From a checkpoint of a small image classifier: depths [2, 3, 3].
Rows from expert 2 of block 5, named by matrix and row number. Rows with one number belong to one neuron. Each number is 128 + 24 x the weight over its row's rms, rounded and kept within 0 to 255. All counts start at 0. Numbers have three digits each. After the name is the row's rms in percent of the matrix's.
# up: expert up (model.blocks.5.mlp.up, 8x192x384), inputs 128-255
# down: expert down (model.blocks.5.mlp.down, 8x384x192, transposed), outputs 128-255
up.137 103:094113151130143121142104109117184125113120156131106122126099136129146133091131092115090150085138100114137082166076107104127127108128166122135098100109146147171092148094141150150139086122128122071121143089109116106112099104137110131128146115112123096124138121161158152123115156133150134146144146120106144124119131122122065127141164144136150119088109081115167104123107110118108150111122
down.137 105:129159131132150090122126106129128119108127093161133127153173089122166150094128116096139109096137160119109145133153165091114136107129123144133150131121132112155128125151107117147080184088148097108110193145122163133171109121120114106093123113080135147141158104148164126148147125118100132136142140096152085130100152155137095113106160110124148139116153131145141164136093093110126123139110
up.138 075:131112135148128115142136220143091151118130142121095137177124092130126150100148142135158104114095110117119138082129129112136158130160150134156104154102124126114123115085091117116098094125135108119120117150114154131111157115144120132110139183112160120158143091127102112124137131124133130128156095106083140109139129165092141120113162116138151164166086129120076128120147163124161138145156
down.138 081:119124116106126104154128140110139120148104076107143126070129096105156080114145109117084127169066152145110100129116137108107098148144142112082139143184126100163091115179157103115103152091158099126126136115105097101146116133092111111119122078093127097082127115159158134175114132122095155171140097202131078170104114115143141077141131119134110169140135115117121125141161101119127134105124
up.139 082:121176161098138121162109102116138150096128109144124166122140171126121145115156154116133132111100182131132117141122127173125135120150113104092123102174119147138092113148125118155128123100144118199112124137111113104076109143141063103119126112084082126118142133187145126176134083151089097159168110172108141098135156142106125131098150166111109102156122128136130129174094121127097132157099
down.139 081:143144121166139077119125136110188106136147126156152136101146120097125088141160139126134149149131128101084127097142163125132146139143140132104120115145112171065091147150065135133113137143120134127169169137128122106146149113144169132126163100166144137140117123190122128109125126134120106082149116156118176168136126097133155132136097142156134154103107130128129082129165146115130183135187
up.140 096:137146128141135155141111133129087156126126150126112114151116090132118191139134170089122116171113164140108174108113118116101119109143136173145143166109122150076089115131129114138125094165114141147165120128119096124106137144107118129145131144104126121093118106153133112146140159139118146137116127099177171138133144105151153120144078144132131126141119149110115157139138113173143173069103
down.140 097:119135123131130146131144140154133122122124166146098117112110108114145050068145069118094148140123158126159120131141141125099106174131153122076101127125148092124128098126089108166143093087135120145134114146137158120113100112139127079135111148113153136168158169152114168123155128154108129161123102129104130135121116139114134163115118159141089161121148148128122128136132111111133088160111
up.141 103:137103135104133132115158120170176086067136114124096110139090122139129119122115111126123107101128100125147141091123182124095143115120148117095142126117180114129105151134158116125130098112127112101097170070126151114119114132076124139140136133102146148137139103126143105162119092149155116075115128136169138157121099144124077105114136102117157111102111085093124156119141141112161139106097
down.141 096:085138134131138091128144133111142168117128124121113153078154116115116141112134160092119135152111142081113097121130101149142121121113135133140152143117111140113107130158091142113099161154130152142137122148145157118136129133152084129119160133135090105148142172120125195140141139129122108124136151066109131088090159153121101118125117110139094134107133123119144126110103149140139118098131
up.142 102:135155092114115109120105084074164104109155158110117148114132129139160145157121129128151109121121160115152148127135088098126151137150156138123095116133144109174158157103162193132162108157137134123104153116130126095104095143134127125135161138110116165115153149100103142123126143130150132139099132110134109110126117122085126141123145160110132105137108099157167157167114153159126091160071
down.142 111:139138146111120143120144109129127125140142114169096123156154129149158101134105136065146119098100148123095121104108143099106118125170139145154142150153159117117149130216118122159115138132134143135120093121114135115142122128108104134075132105083193122150149134140107114160125123125096153105118118108116166121130115140142091091108100139163113125120135113115132142145141118138182117100142
up.143 093:127136118125172140119158164158130140096085133145130166133132106129140130101133120105128132099159091108113088123119078078124098105132123164078093111118099131129126178097140091160129135146109110148141152117149114119123123153153121131121077138132097150148130146137165116151130151135100137136137110100126101106125139089136193120138122110119157124101119158127131108121116106099137088133145
down.143 105:100103143130102123114128124099146113112127155101103115139136118112128133164147129151142099126131126127120124107112104120114144139138132130125137170138130125134156120117130116105108157163153135118095088155148115130132092131127133138148118105126142115144112101118105082161096126078150129173119114150128098109131155108112144085128131134156144147122140181113103130110130144145092129118090
up.144 076:097136137135130104104113158156115145152090117117099148104090128107106120128157166080134138096135098165134092087131174125114106121115110126128149124150090136150137119168149118154125092095161122131121116128151139189139124145123096135098144188134135134063132123168113140134153131144137084164125111108158131134096095140101118146108141130119157147138119138103096161113132138171077125114128
down.144 083:100137106121161175089147095103159115144117093111136136067152105096072096126094149113119168139128133106115121135142141077176153120126103199116086103145141158143126139123099116095126154104123100135117163103115145119133123099133131111148150132143085110096091134156142079128113126145156079107094086135079090122137174148095158073161116148144113114129118135161115142132151130146100137139126
up.145 079:118128172119115163133090133122173068117140128154164167108087116169130074092148121156131146127103135125078142116113119160107136118124144120168127126153082128061129100133139140138170121137156124156138128151139105127117104147139151151117087111125103163128137141157092135132129129095147149157155149136147122143116103083102130121118115121112130108079099126153136123173133103136139114112121
down.145 076:143110160169118138121131174125129130120121128093092130147134165101134174085097089105094124113115147148114111132117110114135119112075128116164091108133146121145114116154124084096179143121162110120118100120096129129089158153155142105111080130112136156193140093100127139130131182152112138144109118142137109117106147151107136122098097072107155127138097127114139122166129159141123105156139
up.146 107:140110122113091139147155127149121161098158175167123111169112169122129067095136116117150098086175124127126142168117131133145120114161177109140133097211113158150154172083121167137171099121140157114113132129099125077107125121131136178080130151135121116122134168166145136129155182100096126180130108099153152128111111139130107160135118095093142134141112146150133098115126135119089124169112
down.146 110:091159162134128134139120144102103108180070092119107136106112091097122128130099172108090139128090116148096127142079111117131121154141121151154127152154108133208138126130107079159147124142154140136114171112102125134148121141152125121133109129110138119122142110081149112138134130119163136084112154125135112080152132117125160090109167153137103146107115142118081124152162121149130144122070
up.147 079:122118075147189116135138115130135156125147124121079128097131113113167123128139111129167123128135119124090108136106154119140095113142148154136127129141124122132073123118136137096180138185127126094133119180091129128125148126163115124147110113115107097156146131079097161113157075075109158141155092129152090172095153148142122106138149110126129110073143097158109133144150090126121156153126
down.147 074:143137142122160174097140125082092107174139141105172133152115138108129120124097101126127101105138146096091112094129105122125156164101146126111094137160170082125113081126156142102080145117107122118094150123139092112137138130140087110124166081111116154129113140132118114113123105141145116119148099114114146112149172131135143155110117138150103121122137139121105193121171123105147088127142
up.148 096:138151171144135059114101145090126133162154116146130141155192125108128111150078143128127095123131140122182133152144110112163143162142134159115117122119143144125132109150136129162129099151132152096105192136126107133122140093099109114139135088132089105143141133102097125147097099110111126143089097155098108116123105154151127140102114078108146165127149152142162124123131095137120113114165
down.148 097:122119094080156112098110112064121105089134084099128149102094143136116168114176146152119114139105121131133162130096109119114109154128133133112139099162131139085093100133099142100124102134117117159164121148134144146114158088109127120094131104136098143124156089140129122144106113152153133163152115151098164149134088158148120074161128141135127139120135122105084164154147117107145123127117
up.149 083:134121125121112169116145084129132124083148185141124117123132107139147141126122112196098081145106121134111106119149156174144139120117092174154103108091168107115154132110111100175125116160139164109115133099090145117154165137099131109153116121125106143101131149145150130102122118139081100108131137120126150166119119128150172086127092148116123139115157163097135129145098134089114117112121
down.149 082:136105089127112167100083137104126153153115127130116099131121104135133121099144122137133130154123152139125124109089120171135159150131126084133159134139164117138117129156135104126100111087115096143125136170121106143183129139132152141103145154119151072090115133119119179118129151105090092155174167179132127099099112148133116117119136132161106134143127131105183096101124122107146161167142
up.150 147:118158132123106182170181108116112144106102091129127129092114096137145094086115136143184167150158147127161182111128160097118125134109124091089107119145162115111086128110145109129148118156148101175097169121126130125104103184111157134134129141093095121132099166132118139133125169109138161126128132193121131113164106086136117178171114119143158139134137120137099144145126111134154094091134
down.150 141:115141124124118185150118115119097149122134122135154140119133101137159120177129140107081158119141150126121098114120131086144128139122114112111134156113142129159124143091107155158119163140147155160138109108133124140107128107151121126103097151120148095111134077153129068157113103148100153166080089101142109080116113131074179089154105124132127151150132095080095159127127139146109130137114
up.151 118:093077132113118103124144102119128153074087126146133148142123137132153113136141124110101083096147115115135100140101140140140125157138140098121157109124118140138150124124129153147121139149155152111101092145113126139113151143086129131128157180114105109122097189118168118091102157132148152156114103160139096152146149164130106097092169130138102098146154077095158113113142112129143143119084
down.151 139:142127121155105104137096111119111106096164113137127088141134122114119142138135144132106127163127124175154092168123115144173163104115147151136147089144105121152167172087105151103112104126099119119113129163137110121163144146135141108178076151177116096142124117096139122136109151114126163171138172130120133140124097105107119168099120150142126166110119095152161147133094126083117138106127
up.152 100:170127108116104168138131100127154113150129124127167186101135134143087113107146173138143162127115155107129102169156141160119111122152103110103107121136183125150111119112034100172157094085118098135142100143138142151142127159091130097159121136123146124118151157143163114112103110149130129161104115108150110167148133112166129120149112113138119137089114121186162141130117115102090113133099
down.152 090:146118110125164114139159159113093131121151129116124149103103089145133110117169160124117155128100095123115140131142120140163120135095123165140101115090117108092172121124124126139130163111119116178130208121080176121111127103147075094168091116138095129129156144144132141117097159126133081107174147199106137118100121163107095129129129117108126106143154141136106114148160133138123117124097
up.153 093:150108138077095115117135183118117097130138145114107105180127105096133105174107123112103127130150134107114123109102103112103141182111171139102133107137113149164142169089107149131136122092116112129105117109127122137133103123111137162125128133143164133109135119102175176127111113118141103178118101050105171121120116162159152132139142121098100119129116142152147087138130134112123140160159
down.153 093:115127171125124096132120138069153138093107150116082144129119143107151126140122124142132165106121142151140166137076162105124111158134125085158110144147084143106150083103144135140151139151153124092171154144109134137096135153115128163141120146171126124149134112153097134115135142138127111100147120143130109151141152126074117130112134138127112084132131131115135111140142146143117129164087
up.154 092:106128095092118130101115100108146124172113084129160118128178150128094127160074129107120189104108122152132122130125150146125129137105135125131123150128121116105126106113132135098120147095133109157130145076113140123113162097193126126126126160186132109150107106122108147161104148128159125127106169107106074111154153126150106092144176159114143135124189091141095141105098133140165158160112
down.154 091:128097166136118129123151093127132132109152122174138161089134125107114109132142091110176116150137129093146103115193112138117157084153129169093128131101118104107106094141136078122084117100133135107107153119154134117154115145117169132118170121109145134085161131159153135109150170120175105117102124128140131139165100120141104111081111125111116097090075154098111081171149163156117152137134
up.155 079:125129130169079148115130125127120121098134164121127101123143145142129135154142083095121100139114120148099141133143109138146154131186152145131129115105107145111099107145103128123101135173122136151135106142100079133140107110137120099133152136131148111155104139113076109153152124114128143104128130120151112132099130149098104100103134188123125132140125119091114164122125141131175126140136
down.155 073:131092116118099108163148135090130146142108166110178116162092157120127114130116103143131122109131131079126101122107103153106155146067144128124144132117152168117147110143157121152177127083151143113145123132132179165118121170148101115154164105119128153196122180091125125113113145113100089141156148133120149137121168148146089129132154098146138102150096118136083100107125122129170113152136
up.156 105:107123125113108134128150163106116137124098169126133117151135125151097084146140121128138128098141153159141195109118126107101165145116109089097130121161137145133168147159148174132128112135157139118108130166091154147118125164126159137159120103082130116103133127162123143176122149111105136149144172142107151116082124150133152126143119139121143106155126114182085119150121119103132096104136
down.156 103:117133144121166120114088128129133106164076126114138153067099144169109199131114131097108124140123131130141093115132147165099179117127134135118111150175134115138105169088125145133068063098132098100102144119170141124118100095150144178168153104128160112159143159109127149099092116157166129100127124112151165123156134073097088145102120094129139106116154110136120169119152152158084142151116
up.157 093:132141155140171159157128124130095155136108125142143083152125088099149148147157147172137103117095099112106133172110090126146148134124108122160135132093095151139145103132125133084124110108108125103108114162138115147152119117127119059118154158108091116069123180159097130104175138122125138141110130076117117175113102106106152137134093134122148114104123120154111122125148104125124096088168
down.157 084:123144102145103081169137131126121157150115118103146098118140129141124118101146132160122091162097162118145126090111148094152120173137117119097142144120137168141152135176111113123115123124152122134127147114126114147096122118111111107129085099104122135160133148180116116218091152146116143170136133150131155123105135125147099111060159131176126125171142126111131107097118143113086145170111
up.158 095:119115128121126132142135093080137136138093092105122088134123123086169090145171119135122153171142168111098139079144140141125159175093100110145116118094135123118122086149152092108138161157182112172160124134142115156143127157129135135137108115144124110142122132166100145128131132164132144090123085115108101077151147121130135145111113165084138139128071124097132145068109159136107123131170
down.158 096:152138102123060148090120121113142124145138178096099135124105136167065149142122142171124168111187112153134151113113098133155087132122123110123126135124108082149108103102144113147121124130084126120092124122112086119171115154100083148126103127095148166142131186083133107119102172117116141158147151140114073167137116127169086092164107093122115107160111125130122124138122122107148129143158
up.159 088:150110159113159124086115117131130114124115122136122116172104123134068142117175153143122132143135129108131111112103162128100155167136089140106134120167137149140122120154086160117157138097110119123121105165167146144114106118122091060109154125158160078099179155144126112123130154129092113150092116072151146132153116104145119124112111110119151145156109124137130121113156071138145129144154
down.159 089:151119139143154120159141157122122185136114083105151170106122075123127125115112134108108183169099113111134125155104099140120089124134136104107080093085152117103152152114134119154192131120153132109118186135083113126124156085145118158127160099136114166128097139153100153150131142175089108145155112161110100139132076157179103149137157141176165119141134138164177101092125146126152127132130
up.160 089:134144133165160140177111078108133134142160149131109102135104135108105126089135128082122140088109150101122162107080124117129113126118120117096123138171116103144158134150097133123094123105202134146117157112122095159106120127082111117130112125099124108111051107119155148154114156127138104092152098126104111120147090085114080131151126097134095118174116119115116146122106113152122111146121
down.160 094:148132105094083183098107126147149112124105134177162134146150116164100182125138116151126153129147135108120095137170156139154162084119149096149111086126102127123113136087176105105085163180090118127149123132157137144127158113181134150093113089121093139139118113137129130106095123133158101138136123122126159109123130124111134108135096125130109088100142083112119164115093107096141124100147
up.161 112:140182163193185081137142131136133152099084117101123117143147093151141179132128146158103092126144107151162137153135148107122106100100160142147138148129140122111109120102104121110127131177105142167161130130147142153166123087142117132083123117147133127108096107121090116128159099111173114137125129128183146149108132126138136123147116090154091128168146116129147154110114087127162104180133
down.161 107:143130099129083148147097141215125139144124150169151137147145139127113141090172124108142109142156145107082124097147157124133087104103147134095140124121165138159161104099123151158092113130110153079091087137095149135095082113086119108160143130105155134139160140135148113121107129102113123133088149098116128158097109164162138104120153183152158119158150157134147148154128129161085098144133